Weights of a small image classifier: 24-pixel images, norm layernorm.
Rows from block 4, named by matrix and row number. Each number is 128 + 32 x the weight over its row's rms, rounded and kept within 0 to 255. All counts start at 0. Numbers have three digits each. After the name is the row's rms in percent of the matrix's.
# f: depthwise 5x5 conv (model.blocks.4.mixer.f.weight, 192x1x5x5), a 5x5 kernel
f.0 095:142107091133103151147142137092165188151136072125122081118063192150111121112
f.1 092:161153134150102135137124106090113113120119142113109155190185054111098190156
f.2 070:137175150175111139087073178122091093133113120123095107126131146173134133050
f.3 072:109102106113113102104132153131152182146158082154086187141074122097072163155
f.4 113:092151144132148118156152108143166216154072102126164100086096097137135095113
f.5 087:062108126134114125113145162142064113147161171058131137162136060129128115124
f.6 077:080117146130115084152157138120053120177175107086164172161094152131150129115
f.7 089:111154133145149096100116138136056040067145139137125103134178117125108105108
f.8 198:115133143126129121164184151139156190202190164117154184133123113130148116119
f.9 121:092117066072097099107153121123111149187164143094115150079106118111106080100
f.10 097:064083107084124130148140106112121163139160096132177199133079107141137132084
f.11 119:069095123076127111125120130171085162083116168149163167112146152197124145132
f.12 103:143104112158137166104066071116150121080062116160098080129137174140121143138
f.13 097:146133136150196116175173152146090117145181171104087105074113100112103107145
f.14 113:111127095123115066115177139137050088154181186112110133116138111132134093110
f.15 065:090150193104134142081108101137147129128082090107083089106153104094107079169
f.16 085:145110152115112134102116096132213185139082135110076183086111133146149112136
f.17 086:172152149121104167159149101070139171140122102176157137086097127107104067091
f.18 104:125126098114124103062050068106114101092061117118106103127138120128133100113
f.19 159:099113141181162076119128179161081104116154193097096111150164086129131137144
f.20 120:126163100104109126187160138128158214163120136151173170127146176150142099131
f.21 105:110128106177198066129118161166072109084112101107143107119100136097093121149
f.22 072:139102067144200132153092118112114112088117123136110120148168145122124187198
f.23 110:161139131130140185166099131135176178120141153184173132131114178193154124142
f.24 104:123128113116067142122172107061175173171120086125123121098091124080108095110
f.25 092:143161119116096150149172122118088082166157067115177150122090123087091162087
f.26 135:183191144148130174169150143094145141108123075125134115083074147134114098084
f.27 083:111064069093116116125099123137128114129099145116106123104113160185177186177
f.28 106:098095114151187051121155157151083130133128131095092077124096145133120111178
f.29 089:118133123125130119151180140145095175152178142090130165141115050103120101061
f.30 090:080129109128126103111149154119095048144130171125118095115182116102098158194
f.31 084:133138150179137068080140051106157154125105152138128113143171120086145097172
f.32 117:104107132146169109107121155168063081136175186132153158154176118092096129107
f.33 106:079121121107092089117144142119075126148202149103127141139155059107083097115
f.34 095:128136110090125181090087098113161102100057109169123127151120194143138156096
f.35 074:056151086116118085166118148163086141095142134067124131182149103145088124119
f.36 085:155185166110120136123075120131098102053155128137198120167146124140088135113
f.37 103:107119139101129059068143124143136134170074157145178125081105076120129112163
f.38 097:127172131162179152182129079156151171080096089108135098133156109138093132173
f.39 123:165154106141145150168158163105163223150117124140174144145113156149099151164
f.40 094:109147127110081158166187146100204180125137110174159145109106100162142118117
f.41 089:118127082125138126107147108135206145111096082208151165115086168108128124136
f.42 100:144166116080149121090120100075073094204140153131162155122141145173120130102
f.43 115:061084134125124126110170122154123193203149156111135153094098128155134096106
f.44 125:095091074062092115162169125108112139161165159099145153127117120141121083072
f.45 105:135154145132100162125129134136057146113137074154204133109094135190095108109
f.46 106:181161162142114182179153132085162170124088073135159107092114108112117099122
f.47 100:083092096080114097125070114130095087105117153127132159156188106147152165174
f.48 089:148138148133172117089124147139102055075147191152062121146160132149130105119
f.49 073:130140105153184093168130171200129171147168175125161164170146146130120116113
f.50 095:143133165159146122048066107132139066095100134180108097119107155153136125130
f.51 085:081109120075105129157181097129083171180139172130133141104170098101166141104
f.52 094:172153151158120161127100093088168148090076086138134092094060138153143157119
f.53 074:104148191129115086128104147163159090076081123112149127118127056149127119180
f.54 116:124112131116095113160201170141141180204176140123130170125109104100153126111
f.55 106:087129106102078159203181174111117158158156105109138141123079093104124143113
f.56 121:175121118100093132123134139079117121088179175129152141189148167127120095061
f.57 075:157176045129134139148097144137087070131090094123153112085124174131096133138
f.58 092:103125139136126094114122150119090093095134135150120104128168122055050063155
f.59 118:082114116115083101138155152134080141136167168101155148150116047106120118071
f.60 085:119116127159098144099061067096203149126110085108090125104104102102151140124
f.61 124:113116096125121150107057093139176168085068100163145092116146139154155158161
f.62 114:135127088064067199140154118074135168158164095130146151126135151136130113100
f.63 087:156113086117165150121132107114078115117044093094075081108123115121167103136
f.64 094:162102082090116111073104111127141096106069059184146118136126160156107129119
f.65 122:195165148159161156118093120125152128096082088157116073147119156165120172162
f.66 069:068124148130152122141170092125163168112075093122162148080124076088172108121
f.67 080:162134150125119133067087120161089090115108146147105075136212157147104142151
f.68 124:106121093065074174153135090113166171147120108163136165124089160116152100088
f.69 095:176132172167160190111091126091159104105106065177098105116124115136105141108
f.70 087:126099120120129133140119090148206138131115143190166179152167163175161147157
f.71 084:116161157155155122156156190142147165136187176112172162166150108156155143164
f.72 106:118140105159155198168083124130121158109086124141166142089067090161139168112
f.73 100:169168120136164128165114150120107210148121075055149113149126105103110132109
f.74 108:111122163183152156161187183149134157093160138092119116131134065083125153122
f.75 107:137162171141124159176184149097164172155133095121138139111099086091104103066
f.76 086:157160146198159158114105152105136080082124122128098097174155092109088163162
f.77 133:135122113095142117175181155186137145146155167113120130074091123150134051098
f.78 101:117116074118187100115106143165159112107100146145058072103082123094111124152
f.79 068:145134118110188140057094151153125132146085110146173101089166177086096124138
f.80 081:196133165150171149100118167131117100138099055088129120132078149115120170152
f.81 091:071112117114069113096159108127189128149188176160104156110153133091130102124
f.82 072:148167158164118157130178173140183122140141139131132155121115056091132095066
f.83 102:163151177171134172132087056138146074119082123170095125112118143157156135120
f.84 101:163135124150159164109093122178129028084102126170097095137140138152130141125
f.85 092:190141160163159139126103167141121090064084133149119095155149151159143130190
f.86 089:083099131102145078090082101176072111132090155104123107107140115099081083142
f.87 062:146179122124076147099127112083109098069103122125098059128139098078110152097
f.88 107:112145125131103100133144167171109160131155204084098099126133087086073109091
f.89 113:091106147153156100076095138154102063121093151092090103150168105139139170171
f.90 099:100116126155132117097175158136091108165199175089116155143121084125146189102
f.91 096:101138134181211122104099137160130077091124137166145098142174120151086142158
f.92 102:129155141138118153183178165155139187175178154130156190155117117132156101113
f.93 094:189159145144158157131124121132135116140105116098088122110093099039081095092
f.94 079:165144144096155059113129137204063097098148167112092116124103117110127136112
f.95 096:116140127104161155144117129158194140091089137177145077094083129151176099083
f.96 107:130142174185180137157161163155133114156149144085100114135137093071077089135
f.97 083:107128132127101170138083093096179143137108107208158122168121170161139149083
f.98 097:157144107100096185125108097078152100099088089162122116140143199125159152167
f.99 123:152148140131107134116090099062101056091108074089085103113095111108120131100
f.100 083:050147119136151102155180173134105103173175122106102100131162100093106162116
f.101 081:158133156180127173147131136132174107101083077153094074119134129066141141171
f.102 117:123099099115107117065074091090086065099084105108096095097114142130125107117
f.103 099:099096098073125088112114143151059091150158194110106136134124136166162131089
f.104 113:114098084092110098101095087113085059127067126124094102110121139127078097140
f.105 132:113130096084108119165179136122067148172176168085116167138145096124109107081
f.106 109:133141139145138138173189171150121166186191155115142192148149126136141118168
f.107 084:111124083052084108151143141125085142142164177109142161110142082144166116082
f.108 109:128164166157191137105152154143083101150172169096117135158136106077086146086
f.109 105:210171139159118131160160169132137157128132112142152137086091140138092078074
f.110 061:149140139176132125100125158080140098073105116182161103155169145167083114181
f.111 110:128142171157126153166185169163130131155170134111116119138116050080094121087
f.112 099:146144149076142180157114093116185155118102112142170154103114176172122066123
f.113 109:096121091096093108162176107108109182175163131100119159108103088092123096076
f.114 091:104112124101089090129124130121135173187167143099152178153101063094076133112
f.115 081:163131159165131175125091149136172114071118140169126119063077175118149128157
f.116 120:126127111134138157174196143079168130197154159106091095124140083089127130146
f.117 112:119109085084069141105091092092137131099087130180158151136134164191155149130
f.118 116:153097112131128141147163138113088105154223171073081141155152126106154126122
f.119 088:175075119125069072125105128141087117145142130148159169128116167177171168110
f.120 096:131152129170184158150139137198067161151150151071122112137141093114103107097
f.121 092:148135145132115137174148149101164117034150128179192090145132120101111103129
f.122 092:145148170202173108132083122129178149117104122177106064119119158116100111144
f.123 094:131126166163204104100109143179052094143125130079108131143118104101098129121
f.124 137:089083103095103119124131132115134172177157143141186179177140138174175150106
f.125 085:136141106121155139150187163163080075171183155104131121134159090155177131153
f.126 100:084144138096095114142145108102187205089104137129128130096143098137153158192
f.127 082:099108087128132125147155136160132164164080123135150151065086093152157061087
f.128 097:136148129164150172155109156160043055101142139116100085139149128150131154110
f.129 098:090130115089081103116172129089061121165172163107133145148129127101129092066
f.130 108:116084094111099096076095118136091048078097137121087089101136139122142140109
f.131 141:184181095131130162187136175127090091121137074075120138142106141147132128089
f.132 108:132126163150166166091067097138200114107076113165126097128134142152125168165
f.133 078:168154133105075157197193123092131162145115092091136131135089096120118124087
f.134 085:107153173092132105126163131170105110092193166103115189122175133153136133080
f.135 084:107115093103145149169159109132175203155099081115162149105095088113128083104
f.136 105:106082059106092110101089102076120110134111104175122138169140173149154169136
f.137 091:098087130119092146158182146145150182179179159139188174149138128145157129131
f.138 075:109117123145117135148101062193149147178076111137141184083133095090154121128
f.139 080:153161162139092145116142138116096063132140074115108168147139124118177198083
f.140 102:179186157112088149191177133113108154153150085119127121100092112144124108076
f.141 076:074118132175181123127164136172175125105094169117156104072089158154147118106
f.142 102:081116151197180112163172161172103134129142181097156138140133089128132133089
f.143 092:180152150176170121101120147190114099082186169128158117171160137120112135117
f.144 137:064090093072085094096107119114135141159146155148152168154141140176181134128
f.145 101:093134103086118109133150157173079123088203191125140137104154117131156129082
f.146 108:129149161136085143175190150118083155146151112092140135119103088076112081078
f.147 105:097105178119123090086136116113178124182184152139077173116123102106163154102
f.148 079:159108164142155089144058132095077122148110089185136169138122114156143144180
f.149 106:062113127144168109115135128155096094119176198108095127145202108136142121152
f.150 090:135161128160154164166114129094185169128075074161144116132087110146137189110
f.151 107:128096107119146149140100075093195153138081093166140126094082194146129126134
f.152 056:095096083093149097141133097136136150197154103120128161181162111064099108143
f.153 110:136134107100070131140164131057169199156103097147131150137119098095152093108
f.154 115:088119113158123128203166182156112153178158123126179154129096116124106108080
f.155 081:093141196102105133076066134117129115168149171141126149177133144178156109101
f.156 124:091141147175117100154176148138094129158153153050105131147124068087109122095
f.157 097:130126152199155092081069096192122099075111096107130134122096122135139113136
f.158 084:131123118103087119181105079098131189151094071149192163115154131123094128125
f.159 108:113156140107100162139150118109128151162164121105121164105098084122158092025
f.160 097:084114122143122119092121137169072099107157197109118070113194125152141129157
f.161 125:128112126111100150141149101114181180113127117193193158117110168174166098151
f.162 096:121112156182172109094081151172156088092168155128091100083099161130127147159
f.163 117:123154159153145140186173172150149189144174165110169171163145115107149114107
f.164 060:072131140107093125155168091138152190168140150139124123191129065118169113138
f.165 105:095132092112093136115163116076171194125101113118132149114087103094108093060
f.166 082:073113114126212111184111121154154161107119165095133140155194116115135128142
f.167 048:107111121103098164161169177079145180122134138137070092121182128088126152164
f.168 110:180150132132125103126098094100087099092052099111111115102112107096082083092
f.169 103:125104137134154097106114153141061069123126114144155132169171178157183172155
f.170 080:128108082127088147156154113097109156078147140095124098164041168109159151130
f.171 072:137149145129145139152152141152120158161168182158167178186177156083130128177
f.172 116:112119098152136139163091093141169178137151082109096162093072154059117121118
f.173 097:118100132173160098100113138174073123051150108132145080127086166168128138140
f.174 089:104133170132139115090160117142054147173185154117150122129146141057156094108
f.175 098:171141067132085087113110116134088096078060126159146103167108148121094115117
f.176 095:148100117181084073105099129168160161183077137126139140115124071110107162133
f.177 101:162127126158191146116074109159131126110084147107130102114179141150189169174
f.178 117:114121122080102137121121113105148163139097119176153148148153170166168193202
f.179 108:096116100103135116179141123137200216121128152150187160113110137150145127123
f.180 102:120129126092135123120105170146144163156105135176098149152140173078041081129
f.181 106:106150093094088085148182151089107126163148128137113174095127134095143074068
f.182 096:136165154144157143164144095113169199105095064146129139141080109110101079118
f.183 093:110123122138074146136128165127110136112119171096088105168195061116149166174
f.184 086:096095104097081116075064090097140105143141118157145135135131137185188157130
f.185 098:107156112144186097193150165155087148051120107101151133138111099158125151145
f.186 092:111129166146163129160153162151163178166140159142096181165152097123187175126
f.187 115:075106130151147093149153142160097183175161150121124186174132082149169133114
f.188 095:208164132135105159148190119071103106148107065106108125125108117148102120148
f.189 112:179122169150138161108098122179139154157070168133139100149146138161137172193
f.190 101:154161156177160183101127114082202111093122095144129085093118159100142131134
f.191 077:097094098142152116090092197144084082058124107136154107136126152140157145165